config.toml
arch = "vit"
model = "multi-label image tagger"
dataset = "flat shapes of many kinds, plain or patterned, on busy backdrops"
train_examples = 48750
image_size = 32
crop_scale_min = 0.8
horizontal_flip = false
translate = 0.12
color_jitter = 0.2
norm = "layernorm"
norm_position = "pre"
activation = "gelu_tanh"
mlp_ratio = 3
head_dim = 32
fused_qkv = true
bias = "all"
qk_norm = false
parallel_block = false
inner_norm = false
moe = "top_k"
num_experts = 4
moe_every = 2
expert_mlp_ratio = 1
experts_per_token = 2
shared_expert = false
patch_size = [4, 4]
conv_stem = false
layers = 6
width = 320
positions = "learned"
pooling = "mean"
num_labels = 35
mixing = "mixup"
residual_init = "none"
optimizer = "soap"
beta2 = 0.99
lr = 0.0021
beta1 = 0.9
shampoo_beta = 0.95
eps = 1e-08
precondition_frequency = 10
max_precond_dim = 1536
one_sided = false
adamw_lr_other_params = 0.0015
gradient_noise = 0.1
cautious_weight_decay = true
steps = 12400
batch_size = 256
epochs = 65.1
lr_schedule = "linear"
final_lr_fraction = 0.1
warmup_steps = 620
weight_decay = 0.0
adamw_weight_decay_other_params = 0.01
Rows from block 2 of a small multi-label image tagger, named by matrix and row number. Rows with one number belong to one neuron. Each number is 50 + 10 x the weight over its row's rms, rounded and kept within 0 to 99. All counts start at 0. After the name is the row's rms in percent of the matrix's.
After each neuron's rows are labels from the 100 images, of 14848, where the neuron reaches its highest value: "patch colour" is the nearest of a few named colours to the mean colour under the peak. Only what is clearly more common there than usual is listed. The data: flat shapes of many kinds, plain or patterned, on busy backdrops.
# fc1: MLP up (model.blocks.2.mlp.fc1.weight, 960x320), inputs 200-239
# fc2: MLP down (model.blocks.2.mlp.fc2.weight, 320x960, transposed), outputs 200-239

fc1.615 090:47 47 57 43 47 38 41 56 54 54 66 58 65 29 48 46 66 54 65 32 42 51 49 40 50 58 54 45 64 48 59 54 34 34 50 44 62 40 44 66
fc2.615 098:43 47 34 57 46 30 48 60 53 25 64 64 59 41 52 53 44 49 38 50 43 43 50 46 41 47 41 54 61 46 35 41 43 54 67 32 55 36 46 47
patch colour: blue

fc1.753 111:45 42 49 56 40 47 43 59 44 45 59 59 37 50 41 51 38 46 56 42 49 56 50 47 35 35 43 39 57 67 53 65 45 52 52 62 63 45 64 65
fc2.753 103:27 44 49 42 57 39 51 47 45 47 50 45 38 41 50 54 47 47 60 51 55 44 53 47 61 44 62 72 39 40 31 47 47 34 58 34 56 58 56 37
patch colour: green

fc1.413 117:51 33 44 58 42 47 61 75 54 45 50 60 58 41 53 44 44 64 65 55 49 55 43 44 64 54 49 43 62 46 48 46 47 55 41 52 55 52 38 47
fc2.413 115:41 42 54 44 44 43 45 46 43 49 34 46 41 30 36 54 41 41 62 51 47 48 63 45 52 41 37 51 51 48 61 54 54 53 61 40 29 49 37 50
patch colour: blue

fc1.194 110:34 52 48 55 50 49 28 55 45 65 42 36 66 68 51 62 31 60 45 60 59 63 35 55 31 44 71 58 37 50 56 55 53 55 60 54 53 46 51 49
fc2.194 108:35 48 45 73 37 48 42 51 57 47 42 72 52 53 51 47 49 56 63 41 45 49 41 40 47 31 35 34 41 55 48 42 60 49 61 32 40 49 53 57
patch colour: grey

fc1.63 104:49 43 49 44 58 74 43 61 43 61 46 62 45 58 35 50 58 55 37 57 35 44 36 34 44 71 32 61 58 49 57 51 52 56 38 46 52 27 60 57
fc2.63 104:42 64 57 50 26 44 60 47 51 49 56 56 58 54 51 50 44 46 64 50 51 56 53 54 37 59 49 70 51 55 47 45 44 41 34 63 44 72 43 36
patch colour: green

fc1.190 097:53 36 52 59 68 39 53 40 59 30 48 51 60 51 50 51 28 45 68 37 51 61 33 44 65 57 52 56 47 54 35 49 55 36 57 64 64 41 49 60
fc2.190 099:43 38 46 43 29 53 57 47 47 67 57 63 34 59 47 53 45 55 36 44 56 46 56 63 46 55 36 50 54 40 60 59 55 56 40 59 55 43 51 55
patch colour: grey

fc1.611 090:45 45 34 43 57 44 50 55 56 52 63 49 57 57 56 58 58 36 43 33 38 52 49 54 55 51 42 44 54 58 38 49 45 54 39 54 42 61 43 57
fc2.611 094:47 46 63 62 47 38 38 53 53 56 46 40 43 50 38 48 50 73 53 73 57 48 70 37 58 48 43 57 31 43 42 82 56 47 54 37 52 64 58 55
patch colour: blue

fc1.58 098:56 41 53 58 33 52 59 59 45 55 43 46 40 59 60 49 61 37 55 55 47 46 36 66 49 51 34 47 35 60 53 25 36 36 64 40 40 51 57 45
fc2.58 099:41 51 42 42 44 48 51 54 21 33 56 55 39 42 57 33 48 58 50 17 56 46 45 55 60 57 43 46 44 22 66 45 50 46 38 54 59 47 41 50
patch colour: blue

fc1.599 095:53 31 47 63 61 66 57 53 41 34 45 55 54 46 56 34 57 42 61 48 50 51 65 53 53 49 45 56 53 39 57 50 24 47 55 47 47 42 57 65
fc2.599 092:52 56 50 57 46 43 52 42 60 55 44 45 49 33 43 48 46 42 35 57 56 83 49 36 52 55 63 43 59 49 35 32 72 50 43 47 36 45 50 53
patch colour: red

fc1.475 086:60 71 32 51 51 51 36 58 64 60 37 40 52 40 52 45 45 52 65 46 35 71 75 44 35 50 37 52 46 71 40 31 32 53 61 35 58 38 47 55
fc2.475 100:39 60 50 53 44 48 45 53 65 57 69 56 44 62 29 58 55 55 42 58 56 41 56 58 63 37 45 66 52 43 38 53 53 43 49 45 46 41 58 40
patch colour: red

fc1.304 094:47 36 49 52 49 54 49 58 56 66 48 30 38 40 70 33 55 47 55 54 63 50 38 52 57 60 39 64 51 39 43 48 37 47 53 47 46 55 54 61
fc2.304 101:55 54 48 51 51 59 34 57 53 40 59 56 45 53 43 60 70 59 62 51 33 45 52 65 43 75 59 54 65 49 44 31 59 28 42 57 37 37 43 62
patch colour: black

fc1.585 097:46 47 56 29 50 67 56 43 37 41 41 64 43 48 42 61 36 47 48 44 60 55 34 38 51 50 54 53 54 59 47 39 48 51 37 52 61 49 42 48
fc2.585 101:64 64 63 55 48 35 64 61 40 60 33 49 51 53 41 46 48 62 53 53 42 41 41 67 46 50 53 60 42 42 39 38 37 55 49 64 38 46 57 47
patch colour: black

fc1.89 099:57 69 56 53 53 46 45 53 39 31 48 60 55 56 49 39 69 42 44 53 41 48 33 52 41 70 57 55 52 76 40 54 48 54 47 59 50 65 52 56
fc2.89 106:38 47 57 36 62 53 54 59 55 49 42 57 53 64 49 46 40 68 46 48 43 32 57 63 50 52 43 59 42 36 49 33 61 46 67 46 52 38 54 55
patch colour: purple

fc1.607 104:82 45 54 33 46 28 58 60 40 40 48 63 53 56 53 46 43 45 48 49 55 57 42 45 66 43 41 56 40 49 45 53 47 44 53 45 47 62 41 55
fc2.607 098:28 56 62 68 43 73 30 60 62 36 54 56 62 41 52 40 64 54 51 50 48 42 38 35 55 53 36 58 59 81 49 41 37 52 65 35 65 54 45 45
patch colour: black

fc1.532 102:50 36 38 50 55 45 50 53 65 53 54 51 54 49 47 66 51 51 51 41 55 34 41 24 64 54 37 39 53 37 68 47 40 46 51 39 73 54 40 57
fc2.532 118:45 52 39 67 37 61 69 50 69 49 53 55 46 58 56 56 39 62 52 36 47 36 56 39 44 53 62 59 59 53 66 59 52 53 52 52 62 39 47 46
patch colour: blue

fc1.215 102:48 63 40 47 64 34 73 53 33 46 36 63 63 69 57 56 68 56 49 52 42 53 58 44 56 52 33 58 65 55 26 62 56 50 48 57 25 39 56 61
fc2.215 102:60 33 44 48 50 36 50 49 67 61 49 63 44 62 44 46 31 51 62 34 33 65 41 58 39 42 52 44 46 40 59 53 65 57 43 51 52 50 44 60
patch colour: grey

fc1.749 096:73 56 37 47 42 54 36 68 53 79 53 59 32 54 48 66 54 47 34 39 45 54 45 45 43 54 45 54 64 54 51 53 51 45 30 30 40 40 41 58
fc2.749 097:69 40 47 55 61 55 47 55 52 43 54 58 72 50 51 48 67 61 61 58 57 41 43 61 52 36 24 47 47 68 55 46 44 48 61 44 57 67 60 53
patch colour: black

fc1.489 102:39 53 47 58 51 52 50 57 58 29 55 49 43 51 55 50 42 73 40 45 52 58 48 54 41 39 52 68 57 75 64 44 29 59 45 35 55 39 51 50
fc2.489 101:49 60 35 37 36 23 44 47 37 55 53 34 62 58 47 47 52 61 44 55 50 47 56 55 55 53 36 48 35 44 60 44 44 53 57 56 42 57 43 44
patch colour: blue

fc1.653 100:69 36 59 56 33 41 45 53 41 43 48 46 53 55 50 42 64 72 47 52 43 48 53 43 56 31 49 67 56 52 55 50 44 57 41 45 45 28 50 32
fc2.653 113:36 46 39 64 43 46 44 52 63 56 36 65 64 47 43 51 54 49 50 31 57 61 58 62 24 53 44 42 60 47 33 33 52 54 60 61 30 55 71 47
patch colour: green

fc1.650 105:45 51 58 59 44 42 48 40 50 59 42 73 57 41 49 46 55 66 41 40 50 58 48 67 42 51 36 41 25 53 62 53 40 59 49 59 52 48 56 57
fc2.650 107:55 54 51 56 61 60 50 67 62 47 45 36 53 63 42 61 76 61 37 52 42 53 24 69 54 43 40 61 50 51 37 55 37 51 53 42 58 51 46 58
patch colour: red; pink

fc1.344 124:49 65 43 53 67 45 61 54 59 30 36 47 41 49 49 50 28 66 50 43 59 58 62 51 68 49 47 58 43 52 48 64 47 54 59 63 48 64 42 57
fc2.344 116:32 47 53 50 53 65 24 36 49 57 40 64 56 63 54 64 49 51 55 47 56 34 55 38 48 44 58 43 65 50 53 51 34 60 58 38 49 60 44 42
patch colour: black

fc1.201 097:54 72 51 52 60 47 53 34 43 45 40 41 64 50 42 51 53 52 41 55 66 50 27 55 47 72 50 45 41 59 54 43 70 53 52 59 38 49 55 36
fc2.201 092:40 63 48 46 54 48 55 74 57 45 59 76 37 68 29 45 63 45 33 68 66 53 62 42 37 63 59 45 47 53 59 66 38 46 61 52 59 47 66 50
patch colour: blue

fc1.570 096:49 68 60 50 59 37 39 42 47 46 53 55 53 56 45 52 44 42 36 42 42 48 47 52 41 56 44 50 43 76 30 63 50 55 46 39 40 45 52 59
fc2.570 102:67 61 34 42 43 64 53 77 52 48 41 51 52 51 40 51 61 32 57 52 61 60 51 56 74 52 55 34 58 38 56 31 45 52 47 47 35 51 44 49
patch colour: green

fc1.244 092:45 39 55 63 61 54 53 43 35 51 61 61 47 57 54 55 44 34 56 56 57 31 52 63 51 52 62 29 73 48 77 42 47 42 50 38 47 53 66 45
fc2.244 104:55 51 33 52 33 52 60 65 56 51 56 43 60 37 53 55 52 28 54 47 49 31 48 39 50 67 38 44 49 58 44 71 39 56 68 62 40 72 42 25
patch colour: black

fc1.433 095:34 47 61 39 61 39 64 44 46 50 50 48 44 45 44 52 73 56 44 38 64 45 44 40 74 64 37 40 63 50 64 58 51 57 51 58 39 63 41 58
fc2.433 110:48 52 35 44 57 47 50 74 56 63 46 48 48 48 30 54 54 57 50 53 50 49 41 57 33 42 49 39 59 28 38 41 46 44 50 53 56 29 58 49
patch colour: yellow

fc1.408 098:45 29 48 50 65 60 52 28 44 52 48 47 65 64 58 75 70 48 57 49 41 39 31 52 51 59 42 50 62 39 52 39 51 59 60 43 72 55 40 52
fc2.408 101:45 36 38 38 60 42 48 47 54 66 47 47 46 66 37 40 61 46 38 44 47 51 57 46 35 37 60 42 55 71 37 37 55 45 55 51 40 58 56 42
patch colour: yellow

fc1.736 093:42 49 31 58 48 50 62 63 52 62 53 34 41 48 52 46 67 49 55 42 53 41 68 46 40 47 45 65 40 58 48 63 30 55 55 49 48 44 67 48
fc2.736 090:45 46 43 34 43 58 32 61 49 42 37 66 68 47 55 57 49 55 44 52 40 62 54 38 31 43 35 70 62 50 39 34 56 41 53 52 39 65 24 39
patch colour: red

fc1.442 084:30 53 51 53 49 49 48 39 57 42 42 58 44 62 58 55 54 69 45 60 47 62 50 52 26 52 48 43 43 62 71 56 54 40 47 43 51 34 45 43
fc2.442 097:65 43 54 32 47 50 65 60 44 58 39 46 67 47 47 64 56 41 43 57 48 50 47 55 40 30 52 52 41 39 58 39 37 47 68 60 40 55 59 38
patch colour: red

fc1.395 093:42 51 60 46 30 62 49 56 51 56 47 44 46 51 53 40 55 54 61 45 34 30 62 65 44 60 42 34 33 52 55 55 54 37 36 60 52 41 47 31
fc2.395 095:38 59 37 62 65 48 47 47 72 63 31 44 41 42 64 59 53 70 50 49 67 48 49 48 63 37 47 46 76 56 46 42 45 43 53 59 54 47 40 66
patch colour: yellow